{
  "encoder_qk_norm": false,
  "encoder_drop_path": 0.1,
  "eps": 1e-06,
  "warmup_steps": 1320
}
Rows from block 8 of the text decoder of a small encoder-decoder image transcriber, named by matrix and row number. Rows with one number belong to one neuron. Each number is 500 + 25 x the weight over its row's rms, rounded and kept within 0 to 999. All counts start at 0. Numbers have three digits each.
After each neuron's rows are labels from the 100 texts, of 14976, where the neuron reaches its highest value: "tokens" is the input token at the peak. Only what is clearly more common there than usual is listed. The data: numbers of one to four digits printed on busy colour backdrops. In brackets: how many of the 100, against the usual share in percent.
# fc1: MLP up (decoder.blocks.8.mlp.fc1.weight, 1152x192), inputs 0-63
# fc2: MLP down (decoder.blocks.8.mlp.fc2.weight, 192x1152, transposed), outputs 0-63

fc1.393:527499465480478478535473465474508477487540520521523503530532523495508446474543554507535500514491495482519528490544497519538512508463500539477544524484510503519492516496488484512487463512541548
fc2.393:447537492506515528508503557478510488498480491476510531492451481502502477497546464461547454515506489493480506531525497490494474565484531537520512481543501490489528502530510502519485493518502484
tokens: "<end>" (100 vs 22.2)

fc1.31:539508494535506519504503478453468485440500492458483521474474504484489505487522500467473489474480481506517453560549518481502527520477543524503482510525529510444491511505536528531510492506529494
fc2.31:484489470538521516490486525500507517530477455531478485497481503464516523540456503540464467476484517470465487479545447509452522507498489527556484495513501510505447501498491476517475506524490504
tokens: "2" (44 vs 5.4); "1" (14 vs 5.5); "4" (13 vs 5.6)

fc1.413:521472467491530524512512451454540517469474503454476535499503548454498475508549488486480521551506500499543524510463483523488522533459506538469513510458494495487473513463494514527541494522529523
fc2.413:506540495492510476520531494534449502504514465501504523519467551503529466510512451500547494511466505529495485479490485519506507477499495507477480475486506500506535508485475543492492534499500549
tokens: "0" (28 vs 5.6); "9" (16 vs 5.5); "6" (13 vs 5.6)

fc1.706:461487507538466542487463449473512458508508486487475466510536517515475507501539510466447527496510577498551502514493511545541491484500515527505482493498492472530527547465555521485458519510527530
fc2.706:480524473514501459469487485494502506483486515513542527506456543495540472487473523514507508485523498502489492502455475507478550503553463542497460507525502504515494459483482542539487515509494521
tokens: "0" (38 vs 5.6); "9" (16 vs 5.5)

fc1.657:509495512511516481532489468491523510521460482476460482495468513532519503464504525503504468502448481490509502467470521526501490458533531477515530541512506474520496468491532529530544524491490463
fc2.657:496481498495457469505468486502548523521469487515510488510451503495503500514475513489496508477473472522566510493447494475451538481535462483477509496500516516515537494452492516517471538482469535
tokens: "0" (15 vs 5.6); "6" (12 vs 5.6)

fc1.109:530521530476524481447489434473485494479471481504506567493473515497538498489482504520483540519512525498497526526502537483505515472517515517474526471478512479479496471495474527475488543494535531
fc2.109:515494496501510494527476463546507496495490481492499497508496530500542473548497476518491526534448513557481509501551526451474527508467501479501490534503499492553535493459512491538519533498498512
tokens: "2" (12 vs 5.4)

fc1.302:505539503466470499526481457457465458470476537509462516488536510469492450508547513532537514533473512479507518511490517511495528501463524522472492467494475518461485469492512468490504487461529482
fc2.302:512506519484490513478523535519487489532529476485513535516479501482527453560513476502535494491475488591496468478453531482536444466485492486493470476505477468499485480534503547444529467543517529
tokens: "<end>" (96 vs 22.2)

fc1.147:461506471468465508541521481471484509482527542495516536546499494498542453471524494517510479479535497485515513502520453490504510523565457506473509535495500519515489534502526479487494481463540494
fc2.147:550532477450511491479493461482455486469473488517531489532471478484506483563476468508513495512444475569449503463527500507480549469492514490522489541502472484512533477509496486512478508505542552
tokens: "1" (51 vs 5.5)

fc1.138:483547519489514555486507483520484504460486475459525530467488449499497472496521540486524473469472485474510460530515501501490491482527475486532530513512473494456522508469484469538504516502527472
fc2.138:491529525535500513514505520480517467519498516519521478473492562564528504509531504493516517533496473547537532519489526476511467500456509505504497458515486496495533492530494511461545490527499503
tokens: "8" (17 vs 5.8); "5" (16 vs 5.6); "3" (15 vs 5.6); "6" (14 vs 5.6)

fc1.650:546504491486533522507505477514489476521472475507446463493517514516541531505533531525525523485488489490497546549498521461475533489484538474523526496509487479481458534467527532548497492460502532
fc2.650:464512528506450511510489503566498503506506544493525470493520488504490516468469504465495481455525464471507533478518470498476505538507520467507472531463549526498532494465477510492521511480479498
tokens: "8" (12 vs 5.8)

fc1.691:497543506504515552546564496487471451501515494524524508496515504468513482477489517504502441483473504500479505513519487486500503494483485501516531527486472481513463498521523520518454524509496513
fc2.691:487514517449510484483494463509493503523473517511537522541435493505512478537456504488518474505479459601516507475465501522484526486541515492504496527525517449517523462466493520494485539553502533
tokens: "0" (19 vs 5.6); "9" (16 vs 5.5)

fc1.299:493499483457458496539492482494504481473528520502534515540477488533537451472488463473542508466502482476492460508498495500511474523532532432543468528504500491490512514491489494498465503514515510
fc2.299:553517462476542514470535508471450484482468504491544517512501496485524497532507464498505529539474525501460507522518527476543499515495483481509455527504467515481495507547521478515466433492531555
tokens: "2" (12 vs 5.4); "1" (12 vs 5.5)

fc1.492:485525543496527504479457476525539542529505540495509510540512509495516440491512551503509520528515536469531475534495479494537512497495483497505518471534486469518478478469526506509537505501475515
fc2.492:545495489470490508475490536463496526513479493490556493519499499474468480516515471533510483521443528530481502526479506544515501488524473533491498471506464510515496515526524510542447454471513542
tokens: "3" (15 vs 5.6); "8" (15 vs 5.8)

fc1.652:514489492499503482504472486475536477509478489502476497450494473513478504475478539561494536529481485499490460545544482536518527473490495515543531506500503523492506508518504484497503488457489484
fc2.652:524501482481504503482506502462486486511449482489492522501483509485527524563481480484481535518515492624491521481486515471449536474539522493491504510505519511483483533505468504515477517503526528
tokens: "<end>" (46 vs 22.2)

fc1.345:527520524477465510483511448454546498512531537501526469535511533528486481483505496493461523509481478470529457480530508500518477507479493508521495472538489484450454548527505513498487515506489538
fc2.345:511494475534510506480502548540509553531518472470473491476482470468489523521508488511472502520513510618524465473521509461487497477506511505458508460501514477515517542506485512471494452497503487
tokens: "0" (50 vs 5.6)

fc1.338:532473510501543506509474497494528475498513505502448503498485496473471483462515498489501500512487525491475521531471501528533507497489493476477529493526481469535469494553520532489517500477530526
fc2.338:519500488474472496495503530507488508511521564483507495538482481453473502504471491433523456463493474457529481501455476540491497532509497487479494502519510502529492490524513539506464491489482531
tokens: "9" (16 vs 5.5); "5" (14 vs 5.6); "0" (13 vs 5.6); "6" (12 vs 5.6)

fc1.488:530471458478457486488530487488486535478487476464484509515524535463514484493484477516495487491463526488498490503473519499485507504460514524472499512484513523524441497498493519512491483514470528
fc2.488:502490506540561506514494561456488496505481517547585485481496445484454533503513494492510487481474488574518521541487490482573468500515483517486503446512484515463529520533512483506530435495481494
tokens: "3" (13 vs 5.6); "5" (13 vs 5.6); "2" (13 vs 5.4)

fc1.287:483535518485450468485510473501493501475499550520506509519530546514523481425522540514547519525504504497506516534486488515467487498508490481516472551466518500533504478493477513472485521517514485
fc2.287:507500509516495466476508495518475483476470532531569485500521494507510547473475488475523488499447485553515537501520513491511524496508517461477481531505494501494560478498493529547505453507513518
tokens: "4" (14 vs 5.6); "1" (12 vs 5.5)

fc1.293:512512507506519502499477534489515472494463539504469530489501516527527506461497526500505506467507536456510521495518531538507531489512539465468493501538507482474477461536528519485497466486460473
fc2.293:477523463508502506520513514483454466502490521504500484468536506478533517489517464472510481475524476446537515524482518490536478519515478533467479500478532473525475520501492528515524525496529543
tokens: "2" (11 vs 5.4)

fc1.265:479483472499472509483491500508495495431537504511533522480535505518528474463525496471500511498521487486507472490513510498520548477498502463476459554502537508490533480476479497536537527487512465
fc2.265:554488481474528504544495500491507487500465481459516501511498458453478509511464486506459481504459484567474502503523533518475511480521502513473540454506454498523515514475505498535480507495495537
tokens: "2" (17 vs 5.4)

fc1.705:472503504539491461494524523461524490457543551501502463516502482505472482481490552503466535501527471481475472555518486452485539483493504493519505481472491457521498511504496470522479472515528487
fc2.705:536471455470508494555490489504464500514524477490478499453539482497502515511499505562456526519506546558441493485528517509512514484450527481477534473521511519499487479489496460536533502537541487
tokens: "4" (15 vs 5.6)

fc1.294:497489462504536456501499466459474470471528518468467474544534533482492489453474494489478454489469536496533515552518477547466476493473483489488499526489458481506512467473498457499477528513510517
fc2.294:491512473474500544543523503499498512480468525513499493532491486515504529517533502528481540542496489503504521502513542501484457555515489477491509473520522537488486523508509473547518475507473509
tokens: "1" (16 vs 5.5); "4" (14 vs 5.6)

fc1.570:465485508482528508477516493499502529471515525540480486467518447503523463445490537551482505522505527495521521487523503533533463469514490476495505479525536476524460526479570480481484510488489473
fc2.570:548515465470529508569518492500493486493500511455525544533463505481564477525469459467512500533462480517494549489519480496459517485521493489495461505521494492535524528433462528510503567539478572
tokens: "6" (13 vs 5.6)

fc1.687:510521495478549535499475498505483498488479547473519514483510509495476497478476546499509527510486550510521486572483499510500540499494489502523551494533487512487508532506561525505487519442494493
fc2.687:524519481503490483524514490500474488511487438493459518461529513519479552519521479523491501495516511595444501470556520487458511465473558491528509479463521522502504527514467480494507522542533494
tokens: "9" (16 vs 5.5); "5" (12 vs 5.6); "0" (12 vs 5.6)

fc1.599:525485490502485528478502493491499512482511539465489512476493473518514458499548517492501509520482501491500472501544497527554542530502486490503473541505475509450469521541515468504470517449488492
fc2.599:506515525531532485504499528508493471475495470551534468492508502499499538500512494461531480495468500641508500514508485464492495497517494517532499500474452519497534471485469517535540480535484499
tokens: "<end>" (96 vs 22.2)

fc1.211:489536512476519488525490489540463490454478504469518475478499509484506539492515515485463462502493485492482511535521484517503457539537501528484531506495539504463464481493494520511531482464518542
fc2.211:515468473481528467520541491506461460552495471473537521498476520527492520526512453534519501437543478528518478467486494512459476446507501526495542524500495508516493521562487485467471502502475516
tokens: "1" (17 vs 5.5); "4" (14 vs 5.6)

fc1.275:541465511473479497504508467507472507437497474510509503504491454528454510499487517509532499464476558492472502508547451485469494503478519484530516525532450556515479467542483503477487495525509516
fc2.275:479531521571531536516497529450500529503458464546556502470502534540469469505553536487532529515498509512530500495515470469513467511484457514501492463517482532478489490509504499508550490488463459
tokens: "2" (12 vs 5.4)

fc1.55:498522465466488518529471505464458457532483507527481476469538492540463519476478543470474502468511478461478509528503529515469511517479459462499527533517540526474474530518503532497494464463531506
fc2.55:465515554521509487540481511500508501535528523506497496487475473519478511510525539506491525491503495526479496487506483523520490518528490492514495487508501480510515524448493424452502545532514448
tokens: "2" (14 vs 5.4); "5" (12 vs 5.6)

fc1.200:522517485530529523519520480455454527476512513505491522478504490521492479484493556505483526497517491505497520516501505484495501508515501534491518467512487483459461512535491514496551479490500508
fc2.200:547515470512525500531511508504454467482512503491472509510537466516492514526490456498524507494464482574484488490523478513486498477483497519461509496471486473520523500520493487509533474488517470
tokens: "0" (26 vs 5.6)

fc1.633:500518499489468473516446524492485531433502491490469512507476502491483491500523496520484483474499550514498476486496511498488493519480453480483466526463478520483476531537476501558496499487546538
fc2.633:502558540493510493511466493555500475497484477531527503493477483474467503512510509497486479528460501579521522486512500495500507507519472466523483491530496490509542472465482519511523521506506524
tokens: "1" (17 vs 5.5); "2" (11 vs 5.4)

fc1.656:503516524491493521553519538506472487468491485505476533550472488482501497512502516445479481526528483507489473500465459522529517562492444522473465509516495500507465484551461476500488491486512494
fc2.656:498505495554497446515467533519481488475484481484460494482547492505498511524478536497504513534504456592484486487480500540486521514433552467476465509509500490499497490535472481488521525514467486
tokens: "8" (12 vs 5.8); "6" (12 vs 5.6)

fc1.688:455496507508504515502517531475531513475513551542505449487528500510514464488512501476529534530524551488529471567483483523501478505512503505455487514463521538473480489483535508496538506467503506
fc2.688:497488498473474455473486493519541540508505541514531485486513481486496512456469523534494505474489525475487497492506497532555490452514475477529476530481508449508530458511503507495491482496546521
tokens: "3" (12 vs 5.6)

fc1.262:528524546535467519518501463471527519491515523483499499479473464502526518457542521528470479528512506483492476545495459501504496493516480501476465477544461485497500477494521476482495539521466499
fc2.262:545536477522517544544498464497497521489462477484477502491523495509540488495487488498520507509482510513459529528539463488458521489506508509526498490508503534514492529491503497509494517481473515
tokens: "1" (24 vs 5.5)

fc1.335:479480510477483472463521517500491545484511540538537483471506468456449477477512498513474533529493509479478524538470521484476497498523496535455473536486500516458496496517488533495505504451472473
fc2.335:511503496530555497496489492459509495497509484518552503447551478486462507480516502524516478471497522525476513522518492497545488475506483529512531454486485497497531506521501503493522442498527508
tokens: "6" (14 vs 5.6); "3" (12 vs 5.6); "8" (12 vs 5.8); "9" (12 vs 5.5)

fc1.683:494507515525488510492477476448512532496539494484441481484498475524532494469539530503482536527485500507529531510499485492493512533468533470466484524521491511456560499474538460486504487504492502
fc2.683:489481474494514512495521540478513511512537490468535519468490506495486487538514479527491495485550511589476444486495476530515490469511474537543529471504449516527466526508522495497477487543497480
tokens: "<end>" (90 vs 22.2)

fc1.28:467532479543535488519464489491460497507494501468511517462515488527525499473498509478515490544460526500529520510494481491544491466466492516523496483524473530466471479508521482496510459460526467
fc2.28:497454475476463491498549472514505477510524545470510486526514481459511528510486445473513474463484453551500537484463522520488480564516470479523506511515545521519500522516497511494475474547516531
tokens: "0" (43 vs 5.6); "9" (24 vs 5.5)

fc1.617:532450492485476483492496503481517551493516480488488534483483500463452475516543480555483510485502555471515522496465487513462511474478490471502524510489483486497457535517526503532485497502493534
fc2.617:504496525515551482463468513499473505482441522540590478470497502479482534506503493510498485506465512597516533526496524459545487506513478520505485487476509520466541492497493510546529442479477512
tokens: "3" (14 vs 5.6); "2" (13 vs 5.4); "7" (13 vs 5.5)